config.yaml
model: "class-conditioned image diffusion model"
dataset: "short English words printed on busy colour backdrops"
train_examples: 90422
image_size: 32
horizontal_flip: false
conditioning: "class"
arch: "uvit"
objective: "epsilon"
cond_dim: 192
targets: ["word"]
num_classes: 237
cond_dropout: 0.1
norm: "layernorm"
norm_position: "pre"
activation: "quick_gelu"
mlp_ratio: 3
head_dim: 16
fused_qkv: false
qk_norm: false
parallel_block: false
inner_norm: false
drop_path: 0.15
patch_size: [4, 4]
layers: 6
width: 160
positions: "learned"
init: "torch_default"
residual_init: "none"
optimizer: "soap"
beta2: 0.99
lr: 0.0033
beta1: 0.9
shampoo_beta: 0.99
eps: 1e-08
precondition_frequency: 20
max_precond_dim: 1024
one_sided: false
adamw_lr_other_params: 0.0018
cautious_weight_decay: true
steps: 23600
batch_size: 512
epochs: 133.6
lr_schedule: "wsd"
decay_fraction: 0.2
final_lr_fraction: 0.1
warmup_steps: 470
weight_decay: 0.06
adamw_weight_decay_other_params: 0.01
Rows from block 2, named by matrix and row number. Rows with one number belong to one neuron. Each number is 500 + 25 x the weight over its row's rms, rounded and kept within 0 to 999. All counts start at 0. Numbers have three digits each. After the name is the row's rms in percent of the matrix's.
# fc1: MLP up (model.blocks.2.mlp.fc1.weight, 480x160), inputs 0-159
# fc2: MLP down (model.blocks.2.mlp.fc2.weight, 160x480, transposed), outputs 0-159
fc1.304 125:506499493521530525493527502523490527503521504457488471513512526511518515539517488496557498501485480496495528494545524528534516499513530489529511525505540509499516560492492501508466467494498538529515534479502468502508515500527571484519490510525484550556494538468468554544525514523435525510511512496523485515485468493493470518474476535541496533532506488511508481506482514502509508519473509480504538492521565468520500512505475529492477539558511526509499451516502496496527459486490533
fc2.304 102:457535529455484521470496520526468518502490519456475510489477475486505504439521506511489496510499488484477517475557512478513491514542510503480458493522491511540527535516510486504501481511522551491474504511482453516516516522493516506531477500521481499558502479521484484538519497490446504516504482458533505516509482475484483516473489532558510559514512506514507475521455524504509440507464488485513499460557532462528462501500481517492461499497527475516496471482505511451538467472511480
fc1.305 076:489470515452456518531509511506476512528540483487478520479440485537540544496515469517510477522481547497529497534512467495509530527511468502471514492470496506467484503481524475523461484504513480529488521468534517493508478477445505506500493448490491529493482492489454522514504468485534548538499487494529513529529523509499503525465504510495484537486539462502496477464554465489528512542510492479535478488468503487503476489465534499509492536517466507508532481491545476533483459512512450
fc2.305 091:491456515503518544463481500500489482532535487523537464459542496494532538491491499515491512520486469482502490495522542548518515511487480479481521525526482510500492477465484477474544478536501482498485501515495477523544520507514473458459506517519480535495535470490489491597514518518538489519478517467511465506534475515489486502481486470528497528471519535490485540484491472498513504493446478498547481551519520541469499491498488509481503459539502529501467505510497463518529500463509540
fc1.306 081:532531513519493488479491500510482495504475503490536518462520530506494518501506531501504492479550501482506519520504503524454484518528457467530551507491508497491495483509496549532527492467524490501501467497500522529496464498503529496465530532492487507505498484552493521496527497462524566516523546470477510481508523541475507557503532472506478496489506484462498541549453494500452501483482550548476504501502527488482554500490491575517498504486535510451529509487529514493528509490529541
fc2.306 092:527477462503488517477478489535514462493512490507476472502575497443489495450492483530490504513538498502573473517491467490481501517449485491501513486510477523547485489467516476494519501521484494466495482516499518498464503453484494520467498484519502522550479516524524507432490491536538493483512480514479517517532533519462482517477529544480491512494510480462501499507551527505524469476528514493486464512475505506522443487491495480526566518502477480483501486528530528533486496468485487
fc1.307 099:503472521499495496477436504446469510529461487494469486480473501437491487465513504498490518528496526492486520457466474558506498443497520508493537491495503478442536482486470502502535470524513513510489491454496501517461476482480492446486486474477499439514485539496503500477491506448512494503498483504502553518552484477507489520498494445476483515480524484523493497505484509503525481485551498534522531490483500512511458519466504432502509496515482489454510470496504497493541496474488477
fc2.307 066:453500519487493510476519524465470516484530523489536503467503526522547493520518488493520459480470534524523467473468501525511544511519492518502528521513472490473523510481474516469523508474503490493507544493478467490498480447507499472508464544521540502521503505476538489528514532501514500517496493472509483564479503522514528520507464488487542503464497526504520496512497487531455502489477496457519433510473486486481521536462489508473522488543441506497443469515465477547482520474494464
fc1.308 098:511462458520530521474487485509497471478530486504494481518496481439542518450464510529489502542520523449538496495512506537532519503466475511525529511495457499470453451468506467505483463507484498493499486505476468516504497496475490468503475479482441505496526486469457512519513527484490506479463524452526451489514457519503479510496489550499513490465519494455485513468510471483511465512479481508520505505458514531456514481475468494497493444481513490488462506481534492491507465458491522
fc2.308 085:523470538457505522518474465508496528526532487489543484476512508509524512464507491524495491518485477459496511480528481496508522497500489489459523488527470531489467490476507504502492506537497512491473538499522468541537507495512506507537503505509448527470504484527442491493477489492486527516518549484523478548555477507537508572507511503500497531472492507479442569506501460483524498492463481481536474496481524518488491509484508498464495431495520502514512504471496527554558496515501509
fc1.309 076:520547483475475529563519536536483534493506493491520478497499472489480469506523483500441497459527498541516492465491568548538472501522488481491534472475495550524525489531491533540463501539510509508531499507461525464499492537473501495496483542505465513475486492489512513490524473522507525446529483518504480466483488537492485514561494510512511500511514493493523494482507528503493532474497531489492469496499532533494524509487531464518509475519479495515491473466549548468501489524540515
fc2.309 085:514469480478477508480493505503515533494517507487450487485540464494460487478483505514459478488505545505476542509481480472455506486490517495489543528483487514480496494552490508464520515490466471519461526527562548517514473540500537498479543552541540544510574507522517497484488471513493500483523527513499540490502499510464446486522462472495521506503470515481487483522519486516515495520491541520487504507523491487505495499528520501561493457529524464465499507483536470506499506530512521
fc1.310 103:516544489485488511548528473473515561463515516501503514519485478454477453510505482523447496493524497529519502486486535532508496514499488536506493499479497530522534473534490514553486501485498502525541565486506530517543507546524487509504486504477495541470512480505489495505501471515464515466564511513501454532529486503485453486564470497510524509506523519450529498477491500496500536484526524494515507495514457504540545481485508499493482493510517511486536470496562539520501479476505496
fc2.310 114:513460494486486496484445516509522435545465503508538516487525546539530530519525513524534527529511489488472502505507498489516523508527520453522470493508507510498502517473512485471500529518522501493502431516523423512466497452495509511530521484500504497531476503490480497501518503505552490533419487453506512450475513536515535515452500522510472490498543505520507531533520504498496486490490484485493497489502505488479462499517509499502507534504517488499492527525451481471479485482446537
fc1.312 073:489458501467533509502501482499474536499499482486517508503482503488517472482486495544473496512496514458489484477488486527499519531435484508474552471491491475449498502495490497469435503499478522526508452497440467495505480543487519498538480479512493523483480474475485448451492464488457487475478528539492483468507517495479543497528472499507495513482454502493523471452527535480530539481473498494482468452484523519488451498486500494461497485481516469494478501521458473485488458488464496
fc2.312 092:494495487538479455503550536526524501457505498519484488513511476515481512498560476483524540511467436490480496540474513503454518493529514547575497519454529484515540455482521521489513489486441516477468541497472501454501487488509487553505513507500498505525476511491514522511512493503555481530484513499506485483532513483475483526496498485530501488476536465481493544484471485511513485488490476481510511506462489546497484526483517481532468512499535485526505540467522490514477496452490495
fc1.315 103:477529496468502470519532498437515508457496529493456518507470508489529473522463524497511519474491504502528489478501478480478511517503480492542483469465550506548541502505495509493505487543516527509531486474465477468491513492497517505494506466495513528525501508506477538479523513516480513481538481495497522501490527515545545475512499470455464494492567466508519486532502533451411467539514483502499512487482526475512492504551507523463507510501531472480532505536479498478480514479521462
fc2.315 095:533479511511515523466450490533489510483497484486531450504525480515483491508503451529515507523555467494469506528519540550534475493499537484493501506525481525450474502474484512497497487467491473482502497500525523533500485505517475505522497528512490466477497460507513452494480484477540489501456528504490514481486476508470441517488502527536506514518454524491460522446537479509573537484504492505485459499501457480501537498447499476505482512508522506512492481506524501534516477556456511
fc1.316 085:488511500496522545523537520543514509520514539535494487506541527547497497504492516520520484510520498550559542482540506478544491568535498497537468525506500470488470498516503507449521507522515497491484512486495473526517508509487518533550523516510520560507516492508491524490493502516466488498515536549493487489480497523481450525537514530520498503521471471506519509492525529501511533539524485447459521508515538541515520503502469500504478510554514516499487478513493508500431517535520519
fc2.316 083:523448453512553482514535515486539496490503538469488503485487491481448499485470476499498435509520528543513484456487443504464492508523506506471494535502519511477485542526488540486497505472530498501482535509504459506479511470471498484548517550442481534523514562511516468486492519500514493479493514473488457491487487506533450511506474505530514488488504484471521520539526481515493540491513479483504461478473531474499506532540514506538465520485501508485448468495487492500502502517486479
fc1.317 111:485541522490490477521495493508525509502445500502505532565509526526470483535493548468501506471489523546492512514489466464473477490483518536535489493515519507498500505501493509515494542503523502516493503451493530508490467493492477494490473514510571492504459542513545524498478483515531496509523476501450559507476519516472495470524518483472496477537522533523554435513484521508471508498493527496480538469547482521535487528521502468488531561490494486478495480522473529513467502504508519
fc2.317 098:529483497497520531481469487509489528519525521504503467468515495480507521474495470532514515552498470479514481450504499531528525500513478494460496490523490506493474508496517484506501475501477512495494528540552474512513510500548525520498519482507443500475511445507434480496518522473464526483496519491526474501512479510520504541480481509550504534481486474485445588509516507508564492525473466514525454523473524469489507502479518514495485471536522512553530513477504504509548494475483497
fc1.321 126:473523478463544478495500479481514508491473512514507459503499490474512505527501483516491526498473502485548497510529539502504508535465499480488499575496491537534513554492509535548544492567470488495516511535508488522506515541484471497501533496475510525510515521431484520520493500523509488509515489479474522531531504538505517524467488465505454506488532498491531536504527557492436473510514471519502516487498501494525488509495516539513517521512509498532580481516495478450497518493517494
fc2.321 117:512476503510460538519516538529485508487481492474483528474535487502483526448463523488519511478544478555482504505457489514509480486509504506533460475487495534505476476502459483457480544466542502502529460470493499484507490463535546470514442468521494493501492520560485473456515518479501526504509536496485523475496468515517506477563503500485532494495479509501473481458495449499535502550491544495497499509486508500484505479523489457462510499527503485486525475508477511545522466532505498
fc1.323 092:479494523527471527491459475507545472508496506496485520497494493513509505501508484478459503528519524482509523451544521486471485510497504485478498511487483544491501494455489456506503537460488497518467480496495534497485521512525510493536458494542497545513484518450515538484453527516482499514488499477477474520500467519518483467483528536463502493484539476492508446527459509452498459503517478466492424496460514487490512496452544473490496478452525499477508521462512499511449521513469462
fc2.323 083:503522474482536465545527484501464543476504509490495470499507498506499479488509507517526481473516467522514497520447506527530487516504509502503512473501493433480500507563512530486490444517503494468524539492497464518506480489479492486466523505479493485462517484520481425520544483449480506463514530512533483514501529513481496522504482478501483496487494501508510548475498503531484534455461518512471553511509471491523500492549491539509527491568492479531525470551479497483532474509524493
fc1.324 100:516576489484521505484523495453523511514522489511537521474496506546476502492502498505495538502505462522482497508550531519485465518537479493542502487476504563487542517492520512538488508502494527517479484515485513532512482498515546500466484535478494478521536478525472574535552493505493498500513512526501488491529503503526526527501522489486493541513521507479513550506511489513493501510508507546495529478564526497501521488527480549508502530481495529452488463470545550496520521472466498
fc2.324 082:511529542526494501490512496530517523501515475468456507505482492501489473516499494524536496471467525476547484516531490495499492506458487521487508558486464556495521464532548522543474496475510518490518514483534509509487468505504496483452466483483473522476508492483455538536472478514490437452486462504488515498509537477523519495491493490496490516482497479526465512492500541461485476507491469538559484490503494513512511552497458531527470509522478472527491519507513538506519542466484439
fc1.326 150:540522529508499473561545488491521520489504499512474473532511500474498458496497474502488495502512488528505484481497512514550500575511484511486518501537528492549535458525485504513465503506481494514495556491491533549489506494534533476542509498523502506530471501527512512492512543561490539472507485539496487482516487529490463500504504477580553511470530502527518520456513495509465530485509535539505528464494501507528527522492489508498518498505548509508521493516531520540511524487527513
fc2.326 110:471471505508495517450464508487486474529523499496521503496519521541509533521508518561525536494495517515522485495487455469515495467503513524505479493469504486490456576504503505502541515508522503500505464547441473470481523505501492499494496487504511504478546530499447506510493476470526499505469504462528510486449567493508511543482544511484443506534493533497487481520479488478552501513490464511515503519507504513476482458509547523480476513495478482469479497508442488469498470487469483
fc1.327 128:471471469505529528519525487508452475524513499521494469487538479488490498507526470489491491508516493487488516487462461483518506522459507489516513443527487506532467507482478467461494484565467513471475476488523441513536468514488516436490530501516451492527511478473518532476508503507486516474500524524528449542487490514485466517480487512513483499498522468492493476453458513506525477539497489474518506522468470496512458449479501510507533516548483517490501462499520541510503448494458496
fc2.327 086:489496494506533530460439502510532501491494481510538462470485475468492509525464501491490505501473509496493495505462505513511513486519509459493465500505454501465492496514493521505515513535469500470479499480547500473559549493492530497508545519463454499474577466508495484510511474472535500458528470496487514493529480496453540520540556529503489533504449529527465522511536483476503524493489482545522490539525502502481458513488523478482475461519518478510510507463504491491525470493479517
fc1.329 125:491505549502508546519508519513444509485527553543510518496487516516514468494498471476519511550455517523536522504497462506502502509506499509516493520463509524541494528519489534523493497506524526494523500560516482499511488534575538525507489518547497519498493510469490484523529541478557528525509506541508476505537473500507491522480472513488472472498519552509524529516493474496452514516472491486506487501488506476528541493483520485519531491518526503483525517566510531530503498526522562
fc2.329 102:526501491523520517521497485490499519451493514551507523501490487477520497491448511496500547501484508516442488483543459509496496537507504467508489465483468521528470504473532534485473504499512494500507515443469485558486528526512526542519487478489499491496537485499510520462528523477568472475529410495499506499557506499471496534506515484484511487495503546462477536486519469490506501505485460497492520501510515457508527514505542467513523476472490479504501519494567469505510499504481485
fc1.332 108:506539511497492521520483505562489520507497524518527517461456458525550507498503517492498505519512519532485512505509486482542507490483523516463498460508582518484502492498481508493522481476477527474507509557450507513557478492533511487487557493515496514514524511464524528492512495561473491498505501476516510530462466517483459512513497513513526518471532521560525503514492531483511510532506465507438500477508502473486459513499490516506473526513560509488514495484460508464502467500530468
fc2.332 096:488501483502513488484517481463534514527503486478471464528548554465462485486495492516495524483525492465512502518524518526469509531513478472526506541502443483544490516514522488505481531519540463529499495456536512499451523524469456517502451491486517493489475492526501473493478498444525497515493494519498497484530545492525541496507518484503472499513456485457474478468518493506482460456470542496543522509468493510533555503486498494494524495480452477511498484537520501565507501499479520
fc1.333 097:473506501501506506493531451517476538494469527515517494472520479519523505551480526519511504502517507539561532500514514509508563450488498464491516516507496488508464471498500493489494494492506437480511517471501491498496528482475527547515524478492515506510504519507481487458476531540480519515532542501529567512478501432510524490481470504495488508577514462524520490483472499500462491481476500519524477480508524479492510545482540496517506490450506503482473510529564501510479504482524541
fc2.333 097:498509496532511508501482517492521501502542487505470492517492500458495479498508481466476497479510515447427494531483512504487506522465488503519546463473527506451530519503495480500462478508525530485522494515504525501506464530529504472470472471532456498482489490466519523566488476469512519491487469516459498500544494559496504479515503492527541477461527510464470521524548502479542486516545542478462529519520484513498492468498506515495485514551519517534526520521484533460490518539521475